config.toml
gain_aug_db = 10
arch = "conformer"
moe = "soft"
expert_mlp_ratio = 0.5
layers = 6
kernel_size = 9
eps = 1e-08
lr_schedule = "cosine"
adamw_weight_decay_other_params = 0.01
Rows from block 3 of a small multi-label audio tagger, named by matrix and row number. Rows with one number within an expert belong to one neuron, the router's apart. Each number is 128 + 24 x the weight over its row's rms, rounded and kept within 0 to 255. All counts start at 0.
Before each expert's rows are labels from the 100 clips, of 14848, where the router gives the expert most weight on average: "peak on" is the class under the peak. Only what is clearly more common there than usual is listed. The data: melodies that start on their tonic, played by one synthesised instrument.
# router: slot weights (model.blocks.3.mlp.router.weight, 64x160, trained with AdamW), inputs 40-79
# up: expert up (model.blocks.3.mlp.up, 32x80x160), inputs 40-79
# down: expert down (model.blocks.3.mlp.down, 32x160x80, transposed), outputs 40-79

# expert 1
peak on: A#4; C#5
router.2 [156  97 126 134  97 150 136  84 190 143 122 106 121  98 132 121 107 150 122 101 166 133 121 101 121 118 152 119 153 133 160 134 145 156 140 125 116 117  98 128]
router.3 [104  97  87 156 147 141  87  89 167 162 107 153 152 142 119 119 140 118 110 103 172 154 124 139 101 139 122 103 118 164 128 158 159 126 107 131 157 112 101 138]
up.0 [112  97 118 138 131 144 159 131 155 140  99 123 102 111 123  80 159 115 142 153 100 146  88 126 139 146 102 147 156 116 127 115 143 135 161 125 124 103 169  98]
down.0 [133 129 142 137 173 154  87 143 122 103  90 108 123 141 124 133 109 143  90 153  79 118 119 156 129 146 146 104 124 137 134 153 141 133 112 122 153 115 165 118]
up.1 [129 134 155 135 157 111  89 104 139 141  99  58 101 145 126 124 117  99 149 116 150 101 139 110 152 130 130  81 145 101 156 141 149 137 146 128 100 109 164 156]
down.1 [116  83 174 134  96 158 121 133 120 129 100 133  93 114 138 152 117 111 127 171 104  99 132 139 112 130 139 137 112 156 118 171 147 148 165 152 121 126 103  99]
up.2 [105 134 140 164 117 114 117  84 123 114 100 128 116 128 152 114 155 200 127 155 117 162 177 108 130  69 154 167 146 113 147 171 133 141 156 134 153  91 170 136]
down.2 [123 110 122 117 138  99 135 125 135 169 109 127 122 133 143 142  92 156 141 125 161 116 110 149 104 121 172 150 108 111 150 109 155 130 130 123 125 120 110 153]
up.3 [104 116 121 112 100  84 181 167 110 111  81 150 130 120 100 126 129 116 146 143 143 133 108 126  95 161 158 121 136 122 103 139 146 169 125 133 131 154 113 161]
down.3 [ 74 110 128 123 156 161  90 106 134  80 148 110  98 118 137  86 129 136 168 110 150 129 134 114 128 184 134 108 140 126 105 113 150 129 125  90 156  73 159 153]
up.4 [164 154 141 108 141 132 144 155 104  92 142 101 103 104 155 150 148 140 137 108 130 132 123 111 132 131 101 114 149 163 113  97 130 147 136  99 130 133  95 131]
down.4 [ 97 174 137 149 123 203  83 144 152 147 156 113 119 155 124 146 137 173 117 132 137  87 131  97 112 129 109 149 113 143 133 133  97 126 146 162 124 133 188  64]
up.5 [105 105 134  83 108  98 120 172 114 103 122 106 134 104 144 149 170 142 146 149  94 124 126  97 130  84 153 119 160 139  99 155 131 125 118 118 164 126 103  82]
down.5 [169 126 161 133 129 168 118 155 108 114 159 158 141 104 117  98 123 157 136 156  95 167 127 127  95 136 120 161 167 133  86 140 153 105 147  97 168 110 114 103]
up.6 [109 108 119  96 124 116 124 156 132 147 119 119 113 149 154  98 114 139 141  97  89 129 118 170 139 110 134 118 106  84 153 124 146 151 120 110 124  99  93 154]
down.6 [ 95  99 145 137 128 113 168 145 115 125 117 119 100 114 140 116 138 147 112 146 171 156 141 163 171 129 137 138  69 129 127 143 172 153 120 120 147 123  70 133]
up.7 [132  89 140 120 180  84 105  92 114 139  89 120 113 122 138 125 129 115  91 122 131  78  97 140  70 143 135 139 105 149 112 132 148 153 136 138 133 155 144 144]
down.7 [140 125 135 141 112 157 100 153 153 104  80  94 128 140  96 134 100 110 100 101 132 146 128 183 147 125  72 100 115 158 128 110 110 126 130 167  94 131 128 149]
up.8 [134 128 134 159 146 176 136 133 137 129 104 133 142 123 132 131 133 167 113 145 163 127  76 107 102 112 137 158 109 133 132 143 133 111  82 138 175 100 152 126]
down.8 [133 110 107 110 125 161 162 131 123 139  93 106 100 136 129 125 134  95 122 126 129 134 138 164 146  92 108 102  93  97 139  82  78 143 157 118 146 146 157 146]
up.9 [157 133 104 114 146 118 114 163 126 137 153 119 141 120 114 102  90 112 157 116 110 128 182 134 153 183 140 132 129  92 123 145 145  85 107 115 129 140 136 139]
down.9 [134 109 146 100 130 140 144 157 120 133 100 106 119 169 132 188 124 147 131 121 165 129 185 134 122 123 113 134 131 135 147 140 145 177 135 154 113 158 104 135]
up.10 [116 142 108 163 161 115 110 110 116 159 150 137 124 166 145 129 143 171  87 120 161 139 111 110 124 131  93 161 192 107 126 108 155 100 141 112 146 147 152 117]
down.10 [116  98  86 102 125 116 140 167 149 149 118 121 109  80 125 129  94 101 156 122 147 142 132  97 135 148 120 136 122 144 125 138 138 109 164  97 169 135 135 111]
up.11 [ 99 144  85 131 129 121 128  70 145  88  56  97 101 148 123 113  91 123 102 131 112 173 112 143 131 149 141 101 137 163 140 139 144 163 126 116 148 131 121 140]
down.11 [143 133 145 105 177 103 138 190 140 120  75 123 123 104 113 158 135 159 107 141  92 100 143 119 160 139 135  66 115  89 152 121 117 133 113 119 106 135 134 121]
up.12 [147 136 142 156 172 124 141 132 123 111 128 137 129 181 145 161 162  92  86 140 122 116 106  87 182  90 149 134 119 107  93  71 117 117 137 120 115 131 141 124]
down.12 [138 109 170 123 129 140  98 116 105 128 175 129 148 167 151  49 122  91  96  86 152 160 142 154 150 146 150 150 103 109 120 123 130 158 133 105 158  79 105 146]
up.13 [121 158 123 171 133 136  81 141 123 113 169 165 121 114 135  72  95 115 145 173 107 152 107 119  86 117 129 136 162 116 115 133 102 114  95 140 133 108 100  49]
down.13 [145 175 124 144 165 137 130 151 109  94 104 119 141 160 162 132 132  87 120 138 150 135 134 164 164 148 137 155  91 115 114 135 130 107 139 127 135 142  81 116]
up.14 [121  99 164  93 174 146 117 111 145 164  96  97 107 133 138 128 146 149  98 126 133 136 138 123 122 144 120 158 156 146 155 111 140 131 100 143 127 164  92 134]
down.14 [163 138 127 120 147 128 156 148 172 128 103 126 155 110 156 135 120  90 111 142 114 128 118 149 125 100 129 125 110  74  77 159 112 111 141 150 111 145 128 111]
up.15 [122 148  82 144 120 155 108 124 168 135 134 167 121 120  90 171 142 148 116 144 186  90 117 136 166 121 183 132 148 147  82 149  89 145 112 121 137 162 131 131]
down.15 [136 147 162 136 126 166 197 122 109  91 143 141 119 147 149 117 110 119 137 114 129 166 123 112 121 120 103 122 148 127 152 111 163  93 107 143 108 123 137  87]
up.16 [106 110 111 174 138 106 116 108 159 118 154 127 115 114 150 106 118  79 144 112 150 138 166  90  86 139 164 132 113 119 120 111  95 205 132 158  96 157  88 110]
down.16 [140 158 118 122 125 105 131  97 117 156 137 147 172 134 165 128 108 141 122 118  80  87 188 112 117 125  96 155 154 166 136 115 130  92 175 120 114 152 147 121]
up.17 [118 155 130 114 118 104 115 125 143 121 134 154 119 135 142 123 133 109 138 176 140 123 131 105 141 152 132 113 138 108 133 156 117 103 137 156 147 113  99 111]
down.17 [139 116 120 148 125 156 114  97 109  85 120 114 123  93 142 142 152 135 106  87 139 126 112 164 110 152 148 129 169 155 156 135 129 141  91 151  92 114 124 123]

# expert 18
peak on: F#4
router.36 [115 149 116 123  95  93 111 168 128 141 133 146 143 151 102 131 126 129 126 147 132 138 131 115 165 142 130 153  60 174 137 100 133 123  84 146 144 106 109 146]
router.37 [116 130 156 105 137 121 110 156 149 157 129 128 148 124 106  81  92 133 141 131 147 151 106 135 152 133 128 110 110 149 151 139  91 149 118 142 123 145 138 156]
up.0 [103 124 100 174  81 137 131 119 170 165 135  77 119 120 154 139 163 119 195 153 132 165 107 133 130 102 108 135  78 133  93 103 137 157 140 101 146 165 111 115]
down.0 [163 116 166 161 145  94 168 120  90 120 119 117 180 129 115 136 115 125 103  69 163 134 147 156 122 150 104 110 130 105 129 126 127 139 115 180 135 153  96 152]
up.1 [133 120  89 105 128 139 151 130 153 110 191 127 159 169 158 168 118 141 150 118 160  99 128 119 103 111 133 112 129 156 128  98 111 111 131  97 131 121 160 109]
down.1 [147 115 116 147 158 105 159 123 117  85 119 180 165 143 123 161 107 119 101 101  82  83 138 162 158 125  97 104 158 168 137 158 123 118 122 173 132 145 166 172]
up.2 [110  97 203 126 119 128 147 145 151  96 121 200 145 124 149 137 114  80 135 115 134  90 169  96  99  92 131 123  97 100 102  89 129 156 121  59 135 147 136 132]
down.2 [158 140 134  81 144 146 137 116 134 122 119  99  99 110 136 150 161 130 136 113 104 138 123 110 109 160 122 132 122 122 124 129 140 132 142 153 141 150 101 140]
up.3 [154 147 126 145 104 119 139 136 120 116 157 131 153 168 129 173 127 109 146 128 116  99 118 138 117 149 152 107 107  84 185 126 122 108 137 138 173 114 140  72]
down.3 [ 92 174 144 150 127 136 159 155 110 111 124  90 142 176 176 151  96 181  93 154 141 119  98 165 124 133 136 180 120 108 120 118  95 137 127 127 101 127 139 142]
up.4 [145 155 132 117 103 152 129 152 144 132 134 124 176 115 164 159 150 124 128 132 161 116 116 123 107 172 118  94 112 114 125 153  79  99  98 137 120 109 125 122]
down.4 [128 112 100 125 133  96 159 151 166 144 128 145 138 147 131 139 154  95 113  98 135 146 102 147  99 107 111 124  94 173 110  91 105 101 170 128  96  97 134 123]
up.5 [103 111 111 140 127 104 127 162 136 107 158 104 126 162 168 126  87 115 147 129 139 144 111 119 139 154  70 123 124 116 101 156 148  40 113 100 146 155 122 101]
down.5 [117 153 112 133 156 151 139 126 115 149 124 145 139 141 137 104 129 119 129 117 175 129  79 148 138  93  84 150 137 157 149 154  87 146 131 137 157 125 110 102]
up.6 [138 131 123  94 101 107 114 117 144 122 170 162 186 116 150 133 150 124 124  94 123 138  99 110 145  82 163 116 119 128 164 116 111 142 163 108 113  83 100 113]
down.6 [142 161 155 122 141 174  79 111 142 118 116 155 139 141 144 114 118 139 133 139 110 181 129 183 150 129 136 132 108 168 104 154 128 118 116 112 146 102  77  97]
up.7 [ 93 145 123 153 100 155 122 107 158  99 152 130 123 158 121 166 134 131  98 114 139 116  67 115 111 186 106 121 103 163 124 121 115 170 162 112 177 162 182 108]
down.7 [186 128 148 119 126 126 109 164 135 132 132 115 159 125 134 163 146 116  93 151 125 113 143 141 196 139 135 146 165 123 135  97 138 144  80 122 100 129 135 135]
up.8 [138 141 146 139 123 156 113 179 115 101 147  91  91 133 128 124  93 120 133 122 129 122 159 124 106 119 147 153 130 153 117 104  94 146 122 150 131 129  89 138]
down.8 [151 131 115 131 160  86 117 129 125 102 144 100 121 153 145 113 146 123  95  86 124 155 106 143 163 108 145 119  85  96 148 155 117 146 159 148 169 171 119 126]
up.9 [113 180 126 130 131 183 136 126 116 116 171 197 114 113 127 116 140 118 141 133 108 126 144 120 140 126 123 139 160 116  86 115 131 140 116 160 115 138 151 105]
down.9 [122 101 119 115 143 116 134 110 139 139  94 116 122 180 149  87 147 136 153 137 155 128 104  92 110 124  82 146 142 125 172  88 157 116  84 109 121 126  97 126]
up.10 [105 102 123 123 148 154 121 101 109 129 116 177 187 116  93 117 124 124 121 149 116 130 118 104 100 123 142 105 130 141 151 161 183 144 166 109 176 119 170 136]
down.10 [105 130 111 148 163 143 125 119 157 168 117  84 106 163 173 168 113 145 106  83 103 160 131 132 191 126 155  70 108 152 112 110 116 143 138 131 133 108 141 136]
up.11 [104 113 131 148 161 108  82 134 118 102  96  87  87 142 136 167  69  81 136 145 134 126 153 147 119  81 115 146 141 145 117 111 108 156 116 123 189  96 112 158]
down.11 [136 163 156  79 100 121 138  79 126 135 154 121 137 133 149 124 159 152 147 130 147 117 120 127 157 130 145 102 118 167 131 130 118 120 156 119 119 155 141  99]
up.12 [ 89 127 122 113 127 104 123 160 129 150 125 163 155 115 147 121 162 123 171 147 129 178 104 132 106 109 126  94 132 123 171 138  99  76  92 118 103 154 133 133]
down.12 [119 183 156 110 123 109 114 114 153 120 125 176 113 139 103 157 100 148 109 142 132 183  99 127 141 150  96 113 134 131  92 133 104 100 109 120 139  94 161 143]
up.13 [145  94 141 143 118 120 123 188  80 110 147 151 174 120 138  91 106 130  90 138 103 102 134 148 123  93 111 149 155 133 146 139 136 124 105 155 156 148 129 136]
down.13 [123 146  49 108 149 132 117 137 111 106 150 157 123 140 109 119 118 112 101 115 130  96 117 130 136  92 153  96 126 117  76 112 152 120 133 117 113 137 133 108]
up.14 [116 163 122 151 154 124 149 154 120 146 119 132 114 150 120 101 162 109 132  97 138 146 176 129 130 128 114 130 179 123  89 144 118 142 157 112 114 179 140 109]
down.14 [118 136 137  84 120 109 144 131 176  79 175 122 108 125 105 118 132  84 132 173 142 173 154 130 131 154 177 139 128 131 123  94 131  98 124 146 140 144 121 129]
up.15 [105 117 115 157 130 127 127 153 114 149 112 138  91 114 111  94 111 107 146 175 166  85 109  85 165 106 118 151 159 115 134 147 126 135 104 138 175 104 121  83]
down.15 [141 163 140 107 101 118 138  96 147  66 109 145 146  87 119 151 122 131  88 110 100 120 176 128 129 127 132 150 156 147 105 138 137 156 132  90 163 123 120 134]
up.16 [ 88 158 135 171 130 146 136 122 135  99 113 146 149  86 152 149 160 165  64 123 111 155 143 117 169 132 137 126 150 135  98 115 161 119 137 136 115 179 120 168]
down.16 [100 167 111 131  97 130 111 127 126 126 131 122  95 137 143 120 128  82 165 127 143  86 142 103  81 140  99 163 139  82 134 123  76 107 113 127 118 137 133 140]
up.17 [ 90 139  84 134 107 116 145 147  84 148 122 122 125 122 160 136 137 124 121 108 104 127 151 136  91 166 110 130 134 135  99 125 149 111  80 136 134 159 130 187]
down.17 [114 133 131 172  95 142 139 139 113 190 121 137  95 176 131 108 183 131 115 170 104 179 116 135 111 101 152 132  93 160 158  86 109 150 113 108 121 132 147 163]

# expert 22
peak on: C#4
router.44 [116 118 129 131  94 144  90 130 118 163 124 138  99 148 121  63 122 102  99 145 112 103  66 123 134 100 104 126  92 114 171 115 111 170 132 135 101 131 129 122]
router.45 [150 131 162 107  89 184 135 105 109 159  98 143 114 153 160 128  77  91 137 175 144  92 116  86 120 112 155 142 104 103 112 131 141 135 121 132 105 112 159 106]
up.0 [114 151 126 142 113 150 122 126 115 138 100 107 101 135 117 125 129 101 155 135 125 154 113 128 141 101 137 121 154  99  88 113  96 122 152 140 143  94 151 115]
down.0 [148 128 137 126 107 161 122 119 145 135 115 163 106 132 155 130 202 136 156 123  97  98 160 133 131 104 124  88 161  98 102 175 124 135 149 127 104 108 152 139]
up.1 [126 148 105 115 164 118 103 146 129 135 122 167 129 133 156 130 149 105 126 180 135  99 123 108  98 134 161 157 125 140 162 155 122 146 138 115 118 142 110 131]
down.1 [ 95 156 124 152 129 124 154 140 120 159 144 107 146 146 118 141 146 140 116 108 134 135 113  69 147 123 134 106 132 107 102 143 178  57 139 176 128 126 107  75]
up.2 [145 110 105 129 101 134 145 125  85 132 145 163 117 146 133 152  81 121 105  87 131 108 118 147 111 101 124 127 122 135 137 116 120 113 155 107 145 143 115 130]
down.2 [162 116 148 147 164 145 100 151 124 103 118 139 106 154 143 150 117 116 112  99 124 119 149 119 138 155 131 117  79 103 129 114  90 156 110 175 125 126 161 107]
up.3 [115 144 163 118 170 109  92 164 148  66 121 112  78 110 127 142 143 160  91 151 176 125 140 114 147 179 115 125 163 143 114 130 150 124  92 153 119 189 124 141]
down.3 [160 124 120 119 151  88 127 171  81 142 119 151 153  95 144 132 143 115 114 139 121 112 117 119 106 177 136  99 135  79 155 124 154 102 109 169 117 145 109 125]
up.4 [137 148 121 160 139 150  97 152 126 129 139  95  99 136 170  92 108 116 118 151 115 112 155 118 149 121 147 144  91 164  85 149 148 141 122 116 180 122 100 156]
down.4 [135 122 100  90 137 136 107 126 126 162 114 147 127 136 106 153 145 148  99 113 163 144 113 106 130 153 100 116 118  97 119 119 101  93 144 150 107 148 164 127]
up.5 [154 163 110 127  87 119 123 140  68 134 100 151 178 155 127 119  89  84 165 152 103  99 130 143 132 149 133 133  98 122 141 126 181  87 147 117 131 100 157 149]
down.5 [119 106 110 134 135 149 154 139 149 152 100 114 143  95 124 120 159 162 115 139  99 129 166 125 137 129 128 138 155 133 125 133 164 159 103 121 121 140 143 158]
up.6 [135  97 131 167 110 109 116 121 117 177 132 114 139 116 139  90  64  74 164 173 123 100 110 142 121 157 150 165 116 121  93 188 126 132  64 114 123 112 105 144]
down.6 [102  81  99 136 123 158 100 153 175 109 115 155 118  83 152 155 138 136  96 134  94 135 136 123 134 134  96 103 107 105 167 137 142 149 122 161 126 157 110 108]
up.7 [121 131 154 134 144 127 104 132 126  80 139 140 164 116 152 141 127 146 130 132 145 133 161 139 144 166 119 127  82  87 113 138  99 128 103 141  97 128 124  97]
down.7 [105 139 137 119  88 158 159 141 144 135 132  99 129 113 161 122 156 112  98 111 112 125  83 118 135 127 105 134 152 196 104 141 140 144 130 123 168 166 133 126]
up.8 [146  77 126 138  83 125 144 190 137 136  92 175 114 103 171 104 119 126 154 119 126 133 142 121 108 118 131 160  92 132  91 107  89 104 140 123 109 158 118 139]
down.8 [132 165 152 133 156 140  84 127 135 151 117 114 120 138 115 121  77 115 142 137 133 156 130 159 111 159 139 100  96 138 122 129 118 130 183 132 130 130 102 155]
up.9 [159 133 100 140 157 105 143 130 154 104 122 110 151 129  89  94 126 117 145 139 127 119 102 137 143 137 157 160 133 156  91 146  97 111 122 129 127  96 147  85]
down.9 [107 126 127 156 155 119 128  83 100 122 168 118 151 125 134 167  83 146 151 164 115 167 126 111 124 120 106 131 124 152 119 130 105  97 172 126 126 172 150 156]
up.10 [114 100 127 118 123 133 152 140 128 132  70 169 167 143 178 105 116 105 107 134 163 121 148 141  97 125  97 156 148 117 162 117  83 144 111 133  75 155  89 175]
down.10 [143 129  82 183 122 150 100 189 108 115 150 110 132 109 118 148  90 116 114 147 140 112 116 133 145 163 152 122 166 135 105 135 103 130 144 151 149  93 131  98]
up.11 [132 145 114 140 137 123  62 124 161 142 133 101 109 112 108 159 133 132  52 143 153 110 125 142 148 127 107 151 114 126 132 119 131 152 152 147 146 107 144 106]
down.11 [120 161 123 119 135 125 159  81 110 142 123 155 177  76 136 115 169 122 164 166 115 105 142 148 107 124 150  83 132 116 143  93 145 109  90 135 111 149 120 132]
up.12 [109 155 104 134 109  90 117 121 109 129 109 168 136  98 143 127 118 134 174 128 120 121 140  99 131 114 102 136 184  93 117 103 141  97 177 141 159 128 101 114]
down.12 [153 114 117 107 123 117 106 128 114 142 143 143 135 135  97 158 149 117 107 135 146  95 116 159 136 163 123 137 140 147  83 160 136 102 134 129 125  93 117 104]
up.13 [134 120 144 139 101 143 156 146 131 142 154 141  97 138 143 128 185 103  97 150 105 162 128 132 108 146 160  85 122 127  69 129 104 137  93 118 162 121 118 124]
down.13 [128 123 162 129 150 110 160 101 142 140  87 135 123  96 134 124 167 108 147 100 125 125 167 147 118 179 132 162 121  87 192 109 101 118 167 145 148 159 110 143]
up.14 [114 144 124 118 139 135 158 113 112  74 113 124 112 121 123 113 167 126 163 152 147 158  95 133 148 132  81 134 132 134 109 127 135 111 130 126 115 127 119 103]
down.14 [139 183 136 116 143 120 128 123 130 119 120 126 136 158 164 126  95 118 101 102 128 145 122  79 138  70 138 128  89 126 184 110 113 123  82 150 167 151 123 137]
up.15 [133 162 118 149 137 118 182 109 113 123 117 104 144 112 138 127 176 117 150 103 137 109 128 126 130  91 114 143  87 140 135 138 141 158 148 162  87  76 171 145]
down.15 [169 109  99 143 145 151  80 146 139 156 150 159 137 112 118 116 134 179 105 115 124 145 115 119 114  67  95 109 143 130 126 137  88 130 147  97 162 120 138 110]
up.16 [117 143 130 118  71 153 138 130  95 123 153 149 130 121 137 120 166 159 131 143 124 129 149 139 131 159 115  99 137 102 178 101 110 136 120 166 141 130 132 109]
down.16 [104 112 136 132 158  62 111 116 107 133 128 111 148 128 141  97 169 159  88  72 105 139 121 116  90 158 165 106 135 117 131 156 135 110 110  95 115 100 155 137]
up.17 [118 111 163 167 128 141 102  90 118 113 118 106 132 131  95 157 116  79 131 109  87 147 101 147 123 113  93 120 125 157 116 128  98 163 171  98 117 162 142 161]
down.17 [127 171 147  91  88  89 111 141 139 106 151 135 148 129 143 167 121  94  93 134 127 187 140 138 127 146 129 112 109 142 121  98  69 173 144 159 117 139 115 139]

# expert 30
peak on: F#6
router.60 [ 93 156 138  92 118 128 149 137 131 137 128 166  97 130 171 123 114 136  91 150 104 164 100 122 120 163 140 135 167 131 139 111 125 126 109 118 152 165 113 133]
router.61 [119 133 144 160 103  84 138 124 116 143 112 150 121 103 103 115  93 134  93 103 129 131 118 165  92 152 104 116 152 119 169 121 155 119 131 139 145 165 178 142]
up.0 [134 145 118 156 123 121 123 117  92 103 111 157 152 128 166 152 120  89  91 144 140 144 146 136 150 162 119 164 128 123  94 139 109  97  73  81  91 107 154 150]
down.0 [ 74 114 136 149 147 100 133 165 126 126 102 141 154 170 149 145  75  86  96 163 116 133 118 142 149  97 120 115 133  93 155 115  91 149 110 126 133 143  94 106]
up.1 [126 174 146  74 149 120 138  97  92 113 119 114 152 144 132 134 126 117  99 160 143 147 137 153 133 159 131 117 143 143 106 109  75 125 131 124 101 147 136 142]
down.1 [121 126 125 121 114  93 144 105 127 130 131 135 154 121 135 122 113  90 107  73  95 165 125 125 143  90 128  99 139 127 123 147 122 132 124 163 140 134 121 128]
up.2 [136  83  90 132 125 115 114 131 144 169 165 128  84 113 107 160 104  99 128 108 117 126 119 122 151 117 137 131 148 113 127 136 146 169 148 129 140 114 115 176]
down.2 [143 166 141 104 146  93 139 103 159 108 129 103 143 120 151 120 140 153 148 106 139 125 111 113  86 156 121 145 105 100  92 107 156 163 134 129 141 148 130 160]
up.3 [104 122 179  90 142 130 117 136 148 105 115 126 114 101 115 150 126 137  70 108 142 153 143 124  99 124 131 129 156  99 118 161 177  71 147 136 111 114 130 160]
down.3 [ 76 138 114 107  95 107 161 148 162 125  86 115 146 153 117 118 128 111 147 133 156 132 132 151  93 145 121 111 139 166 112 174 142 123 139  98  94 125 125 108]
up.4 [141 159 139 121 156 109 137 120 109  90  90  92 172 156 110 127 119 116 104 104  95 161 137 134 107 125 135 125 119 134 162 123 127 137 112 141 123 158 118  78]
down.4 [181 109 133 154 106 126 117 154 173 137 101 137 125 138  99 157 139 115 156 114 174 156 157 178 130 126  81 148 103 154 122 114 124 105 114 139  87 117 188 146]
up.5 [130 104 119 147 166 115 130 121 157 103 122 137 147 138 166 101 121 112  95 148 128 138 104 116 133 153  81 126  90 129 107 142  86 113 123 116 150 144  90 159]
down.5 [116 100 129 154 116 153 130 113 102 156 136 133  92  98 106 131 153 131 141 182 151 130 122 154 159 138 160 117 156 160 164 134 116 165 104  73 115 166 100 132]
up.6 [124 115 139 146 147 123 136 140 107 133 108 125 116  73 106 110 183 104 108 120 135 120 115 162 110 159 198 159 159 160 132 127  86 122 113 144 141 118 130  98]
down.6 [ 91 140 168 136 105 142 127 115 122 156  85 113  98 173 125 159  95  96 130 105 130 121 123 138 159 116  93 105 104 114 108  82 131 123 150 111 124 137 144 135]
up.7 [172 144 156 154 112 130 117 144 113 137 132 134  98 159 127 106 135 135 160 135 111 128 140 164 117 128 125 132 161 169 104 129 124 150 104 177 128 128 176  82]
down.7 [ 90 105 112 117  99 147 127 156 129 130 110 139 104 129 154  69 165 120 104 127 164 130 154 124 131 122 155 129 123 141 169  92 106  65 129 143 145  92 131 146]
up.8 [123 104 148  87 165 144 127 110 110 134 181  74 112 143 148 135 158 158 127  95 128 168  91 123 109 104 132 108 147 125 100 103 123 167 128 140 177 107 108 106]
down.8 [131 123 124 144 120 170  83 140  90 138 136 107 160 149  94 157 126 121 128 111 145 182 108 140 126  67 143 116 127 141 138 133  99 136 169 128  89 108 160 146]
up.9 [124 127 156 129  77 126 125 102 106 134 161 136 114 103 146 144 121 104 158 102 167 120 127 122 102 108 129 158 134 143 157  88 147 172 126 122 148 108  99 155]
down.9 [132 127 109 108 173 152 148 157 117 140 142 140 174 145 127 134 134 183 118 167 119 135 122 114 111 155 133 163 134 144  85 152  87 144  97 127  98 193 130 140]
up.10 [128 141 141 115  99 117  93 144 154 129 167 147 164  91 128 119 114 115 142 131 112 144  84 155 137 140 130 136 103 144 130 128 157 145 130 136 173  90 187  98]
down.10 [ 83 145  88 120 147 143 119 129 117 118 108 143 113 101 124 145 136 133 108  90  82 135 147 113 116 163 147 145 122 124 105 133 146 146 181 111  73 171  81 130]
up.11 [108 158 108 118 128 147 136 180 149 110 101 157 134 150 140 138 105 136 127 105  86 119  98 190 162 158 137 124 118 140  89 101 137 126 169 146  93 139  97 133]
down.11 [111 140  99 163 135 166 165  95 136 103 107 150  96 120 117 112 161 130 112 102 181 158 103  77 147  80 144 134 163 109 138 139 138 129 143  70  76 134  90 147]
up.12 [125 110 115 136 143 177 140 167  70 150 107  86 103 121 175 143 144  90 165 124 137 120 105 125 122 110  97 134 133 126  93 110 116 130 107 122 120 120 114  98]
down.12 [147 112 166 130 132 118 121 124 193 117 129 150 101 106 159 155 115 125  97 167 136 109 123 144 120 114 118 101  95 124  88 120 143 107 120 156 127 142  87 137]
up.13 [132 139 137 109 120 128 125 162 151 121 104 125 132 108 101 131 122 158 128 155 127 128 151 131 136 134 146 137  78 148 100 143 140 100  99 129 122 128 113 159]
down.13 [125 172 133 152 178 132 149 152 117 126 138 113 129  91 131 139 124 124 101 130 141 140 157  97 107 119  97 142 110  97 167 102 108 135 129 118 155 130 119 148]
up.14 [119 130 107 120 112  61 137 110 131 149 167 121 114 153 103 138 128 155 153  95 133 113 115 165  86 123 114 141 138 137 141 159 129 154 164 114 118 172 129  75]
down.14 [122  96 140  65 140 135 149 115 126 120 138 116 146  80 106 120 143 131  87 129 125 125 123 119 134 103  99 139 101 113 169 138 118 157 184 123 146  98 146 146]
up.15 [131 169 114 172 136 137 146 130 101 111 143 111 142 114 122 174 116 149 126  92  95 122 136 102 136 134 132 125  63 116 104 111  84  89  73  99 125 109 185 172]
down.15 [112 141 128  80  83  71 125 111  90 107  83 120 133 108 115 100  95  86 100 141 144 124 102 203 107 128 148 153 143 118 119 130 148 140  91 128 139 153 139 101]
up.16 [102 145 146 130 121 155 103 137 109 161 116 117  70  95 162 117 144 139 166 155 142 103 110 155 124 120 110 127 124 116 136  91 119 118 121 132 101 116 154 108]
down.16 [ 82 116 113 153  97 139 120 151 108 131 108 103 194 128 117 125  94 107 136 112 103 129 114 121 142 140 161  94  93 142 141 151  87 131 167 171 136 140 129 105]
up.17 [154 149 108 113 178 144 190 121 105 137 123 117 116 136 129 148 106 160 139 127  82 166 127 144 191 120 117 146 116 140 102 168 108 139 173 156  81 194 108 146]
down.17 [ 81 104 144 140 112 131 129 100 129 115 137 120 123 100 149 143 172 111 174 114 130 125 117 100 136 140  99 133 173 113 110 134 164 141 123 174 149 163 112 116]